{"model": "image classifier", "dataset": "simulated grey scan slices of phantoms with and without marks", "train_examples": 122500, "image_size": 24, "crop_scale_min": 0.8, "horizontal_flip": false, "color_jitter": 0.2, "targets": ["part", "finding", "side"], "num_classes": [4, 6, 2], "arch": "preact_resnet", "norm": "batchnorm", "hidden_act": "prelu", "channel_attention": "se", "depths": [3, 6, 6], "kernel_size": 3, "stem": "deep", "avg_pool_shortcut": true, "widths": [64, 112, 192], "loss": "binary_cross_entropy", "init": "orthogonal", "residual_init": "none", "optimizer": "muon", "muon_scale": "match_rms_adamw", "learning_rate": 0.0044, "momentum": 0.95, "nesterov": true, "orthogonalizer": "newton_schulz_5", "adamw_lr_other_params": 0.00082, "max_grad_norm": 5.0, "max_steps": 17500, "batch_size": 256, "epochs": 36.6, "lr_schedule": "wsd_sqrt", "decay_fraction": 0.4, "final_lr_fraction": 0.1, "warmup_steps": 1750, "weight_decay": 0.03, "adamw_weight_decay_other_params": 0.01}
Rows from block 2 of a small image classifier, named by matrix and row number. Rows with one number belong to one channel. Each number is 128 + 32 x the weight over its row's rms, rounded and kept within 0 to 255. All counts start at 0. Numbers have three digits each.
After each channel's rows are labels from the 100 images, of 14848, where the channel reaches its highest value: "lies over" is the class under the peak; "patch colour" is the nearest of a few named colours to the mean colour under the peak. Only what is clearly more common there than usual is listed. The data: simulated grey scan slices of phantoms with and without marks.
# convs0: first 3x3 conv (model.blocks.2.convs.0.weight, 64x64x3x3, each kernel summed), inputs 0-63
# convs1: second 3x3 conv (model.blocks.2.convs.1.weight, 64x64x3x3, transposed, each kernel summed), outputs 0-63

convs0.54:167041124150109134150122113090108092132073170101091085096106089143137071159129088068151151119127096149115074125104185132087133083108093137127045106132165098116113121128095118093165116110129096
convs1.54:108094129104139128105082168114131112087064165088139068100075168134170178086117117141146149185091132100116133163142151122055129078142105134156142147088102151090127074147163124157140182160080113
lies over: bone
patch colour: white

convs0.7:141124105118130152091113144177150078054105128133156064141123136120138133143114154142133151093061091115156143113089156065048148105099126132157202159045134133126130166168157102097120140122122155
convs1.7:115175112129173146097152092159167198150156138141117134147105145147134076134090110173106148084140047108110113111130168151106101092078129158130167191153111120099087050158091124142106104077127149
lies over: mark; bone
patch colour: grey

convs0.57:144129148082081119135161117122168188157149127106094055151100114134056144144127140103110156127094143164140101099152154138091133093091135073125163120170112119233088095098108121075089107122132151
convs1.57:092096180104084145071129143083152168094082078118102113113171131149171093125117128157128103179124076144146099126093120123103121111115136119119184155122089075074182145110140049116133076131098086
lies over: bone
patch colour: white

convs0.14:078097133080136148170190153107103155131114121150119121114113140128130097139134120135109038092102148163064105153136073110083109054091182133097113180114142163101127147122090115113167109056110132
convs1.14:184197091117180127116132092119104094127098127111132093134147138177101153116134112116169164100206141113100205172122091159068138121185133158126120128187143113189109150097098111136157164140128105
lies over: soft tissue
patch colour: grey

convs0.28:170161145158096105123148200137186179140166150146125152129155120097177114150147152138125145176187131068141147134158131182137069143136085121130124062099142073149118140135161132149161176201135136
convs1.28:189163106116079093091122100099126153097129141176145165136124117115064186160136121143133055143103137126130187069088179162093089108197127122107155137106131068151066117140123123130152120104154139
lies over: bone; mark
patch colour: white

convs0.25:119110135113119156169080097095128038113143092143155132145138134133143197090125138160108128111143108137116135108188104132195118113149172168172166106111064136140145159073139112213098133164096144
convs1.25:088130167131102142132146150115123128186136171173161051117134102112151121102159151137127080147129133113170142201083079156072119140133092133121146080158069178131096175165126108132078085090109165
lies over: bone
patch colour: white

convs0.3:113093106118077119130128182101130111157078126092126118027158160127193091145153153106077118152084112134140154145093175123128168107142071135144079130183164177136088167158116144137118098134164147
convs1.3:104125166101111114161183145149143116194171122145134060088070101146187119094157125146086111136095178088158163155168069132151111121134081100118142083142081125129118144104189142157101097106171144
lies over: soft tissue; organ
patch colour: grey

convs0.2:098102092109195173149146108076038158103131163135155081152049128105173110098209125176115146081142078132121147118134133088116096151120142147124136098144109117148108111089132109076120154142111117
convs1.2:180105154190120142132155100096071110061126118092161147099139112095113112112109091145098144134170137089155124168032149096117074112137134074141143126110163119186123132115172149145113140052153121
lies over: bone
patch colour: grey

convs0.21:138096149150167137097097119110127164058117127111144171180146092134124082141138071132126143059095060060076136116137149110064118140110127103131030156154152131109157132114123160112161120152111113
convs1.21:102131128105150107110133127105120151145161145101096108100136072180161074111150168149141081131121092128124117094156192169159131123113146087110159031139121160138163090121106151135107214184073110
lies over: organ
patch colour: grey

convs0.38:108089141156149118121155089119137127139164107112094072114088117133129082091118203121157131116148146086126156192162178118132112135133123202077122082148072124046130114137093121096146189100160101
convs1.38:164127124117059113193163104110158087136092091141137070171097153154119135112194107143148180093124164118151098168156069118166165149077092113157126145109113135116112100146207135093119091089119131
lies over: bone
patch colour: grey

convs0.46:110160082139127109107176128170092129049146119125128180167102156131203187121121124132094114086130211166131141141119131125114068097135135063146190137137104113158101144092133133099166136103129173
convs1.46:130195117137138155098061117076118112132131137117091126125073145170204120173114157110143146135123112161140197174174160138077136097174113160137178183093122140072104167141136125118151118090155153
lies over: bone
patch colour: white

convs0.26:060106130120125106151086117090162105130164202142171191152140152089089137111140143146104155154136160120145177106150078117138106110100148099149141101076059140136161065196088109159145134152132092
convs1.26:146050137036097104138112140113136173135055121112172121127140139113071175089146138180071131136113150097149152144149154115170148134159095136167116078197102171130115146160125141134105121103112166
lies over: bone; organ
patch colour: white

convs0.50:146118155089120130185154177125080092052123134159167143170106084109096149158142050109181117118069174143118114115146084122089083129105160162109149192169115118098144108163127115119124102159089122
convs1.50:122110119183121092158140175124126087167184101103086145118130112097101095163126129160149121201134145144220087102181123140094130103083192118120143118168152132137184126158138095117179119169113087
lies over: bone
patch colour: white

convs0.20:103128089134125176131128104184130093111117154103104166106129094137139140140081111083121064060131192215115122141099125080161101191107143159124165166187139127107142134073134138136125150125166173
convs1.20:121137139152120108160113110193148041159145150138109127127101163128106045125158121127156165088093102149161133046180107072125149078092116141117160111082145125110158136194119097126170136122133157
lies over: mark; bone
patch colour: white

convs0.19:126122194089132077118082087150101140119143115125134133160146148089107129131148121143150109108108165120193179102096161134160187079098122085088172144081088161069134053080087089113116153138116115
convs1.19:079146160164070102083156167098134150123106095135184124127112088137146112107130145118091113164136057125199094127152081156105130115207159108084098128132114062131072152150139169112141171107116110
lies over: organ
patch colour: grey

convs0.56:101122135149126101106120088192081114106160133117124166158143057220141133101088112073152137134076100116172097099192125148081127134143102167093099104157083117121102093084110137082153103119105142
convs1.56:142102054153103117113140114116090111130205149149104162117168123135194100130090110126158152115114152071127122133149088132105079152100079138129121104120117154200187220135126104131153080135093117
lies over: lung or cavity; mark
patch colour: grey

convs0.55:143111140093099140067108137154089127127068111122151143115118103143121062160139091128122103091123149114140086119083073065100179081110154133064122159126190079102097147158169150103151079092173126
convs1.55:130156131091088131179174167195185145159048137153138073127118146140144129169153133116124167136098170173181090135159164130146194115073145090120174104133081155163124106119135128135117160116166142
lies over: organ
patch colour: grey

convs0.39:134127120112121142102143090095143162118047129085091137124135175096096154134187111164149129111158148045135143115075032125123163060130124159156138147089126111113168114174139126095149160119162103
convs1.39:164103198115169128156121144142106137109115101121126121107147125120106143096142144112088126130223134135167255118121123139094113150152116149133115163202115084180079175144105114115125113121135099
lies over: soft tissue
patch colour: grey

convs0.42:060111109135092108079098203124130141099101155116093152106155155148104179091114144171125098115114164155099090121156130062122107084195132155119162058146102128088096126183110126163101120149171138
convs1.42:142156106078103156098183172121142107189137098136088116107152143120135201093142108099126114128112177110171130151145123116109139106142152074194099120189117088073094208118121131112131181176119129
lies over: soft tissue; bone
patch colour: white

convs0.37:169131169167163115141096145087119177153133188147083181123161124141060177142128117063160148151168173078158147134120135141125109153133115108045094089117182095108079114109136128123128143102140085
convs1.37:136140101144133132133097093163123185141127143153120117147117109171109151089080139070100107171076187148126088117052162135128137166183130187136121177108169124121054139080090063112113137124123146
lies over: organ; mark
patch colour: grey

convs0.41:097071123110145185118174107096104090114095078095120119173099098128152129159141136061117148104098151124149168142170090132108140104089124146023148148105035132109140153124111121148113169124102144
convs1.41:151113030102089074111148149103097171111126149182095096069146167138112135160078093122124121164108127106123101102145146116157141130214120111105115195074105090093123094151107124122119109169128141
lies over: soft tissue
patch colour: grey

convs0.52:098154110123130142096183159122153122093169171162087191156083110141132112137096119081120138148181131186112078142168148166115036147181124151160159108112123073133084157091174116144141112140135106
convs1.52:163158104125149123147139113155111090102141127163113151152118170085140198064086137149139114140137116130097241123090101095133123130112166099159150067072114123170086157163099135152136103186115158
lies over: bone
patch colour: grey

convs0.32:169153101122127168134132173160161145074119121127130099103131135155101049047128186106117125088157103140185140088136142068102089132078167126121121150125119155132146163075116097099179140108178085
convs1.32:167108068130145080085152120139136133142132156171070133110109111113101089138061103140150125198130116092136145118130145048101133164123088135153085141149171133148176043088075115108134089118130105
lies over: lung or cavity
patch colour: grey

convs0.23:130128131092179168142144134132104074155140114156123130152151134082128147083136131089133141089177119133126158205137142148169067086121164129174094113114080064143194132109168165103164147200093147
convs1.23:167107182211187113131121097134143071118147107100140125081128099103113160131109067090096125098190110096136190087108092119130088165134184070132109101121139120138115143156183094102154109155124119
lies over: soft tissue; bone
patch colour: grey

convs0.44:157170121079060078119139163103128114130092127177104134133103125156113159121173101157062112110142200103148106114159152149161142140048092085098134100117168111104065187097108128118115107158144106
convs1.44:106165192104122087124124180115108126151092133144165063117111154139098087152115083125037061128109135146105041102083114114146175152170113101138087112124109143140141121091090155126099092141129136
lies over: organ
patch colour: grey

convs0.59:071139123085108155182109171146134071153100138117137135110174049105111100100148112153156118215084111159136131109109133091175105137154137201120151160152088135126100152092166121148178108092122099
convs1.59:077159121186156155150093094104127157112127066138141174159115110144116070117148122105106058086118158090095136163088163175112074098071106095112124166123132153097128116169168133187163125163130163
lies over: organ; mark
patch colour: grey

convs0.17:132097122130100104146098123138207109153127217084097094106115152142164149154088072153115126089129146059144109172156152094147107125145085093184100209133155104100092137129161114125094119142158133
convs1.17:165144108124171123118134142093102113121042176128095138115146173166111182152113153115166084201222144154120215138144109163129129136133102125147123106127103163142108127083104124176099113112125093
lies over: mark
patch colour: grey

convs0.33:085140100084109120137133159083125178122158118107168084090131067144079127171136103173169127157105155135080089154084120118067098133187107127154110118147177132164179163160156158113060091119143142
convs1.33:120132156086069098114127192114075163112069075148198131137129075173147088120149107043085108161124153141149119138150164139074122142089099125101126153153119099116087170104135092127120147118125081
lies over: organ; bone
patch colour: grey

convs0.22:157162107109110116122108093092115165091161099175167120184147162159145116128084110090104069144175080133127156102079117146176102127122124152068083131156080103164119111131146098105147154207130065
convs1.22:168160111111106094108125152090144120160109149152102115069175131146100154142065143195114138105102090136119091119093107078179104144115107076196128102178138097108169090101064079104141094135102149
lies over: lung or cavity
patch colour: grey

convs0.24:116101096062085147069122152135162226062166143131169165089147133137089121148139131093174137084146119111155117109149147106087111170102125169142169126116158103153122094098093173112184110118144098
convs1.24:120151096136101145173111068174127169146187141117138114162148104146110174128138149126107033135110187130154099158087152170146165167126138192129128143107127099161074085147165130121100173079154097
lies over: organ
patch colour: grey

convs0.47:115070153106146162101151154142105164094127097178157182176118113133111042071125124159124096078076065095141133112115145129140095149074180146125059138116116122100145174077118151138153137125109123
convs1.47:107088156090157114129151178169191183144137097132139134133182063171141071150159148087160126098157137134154102126105170146186191122094131141101135192141155091146136070115093110107123122148147083
lies over: organ
patch colour: grey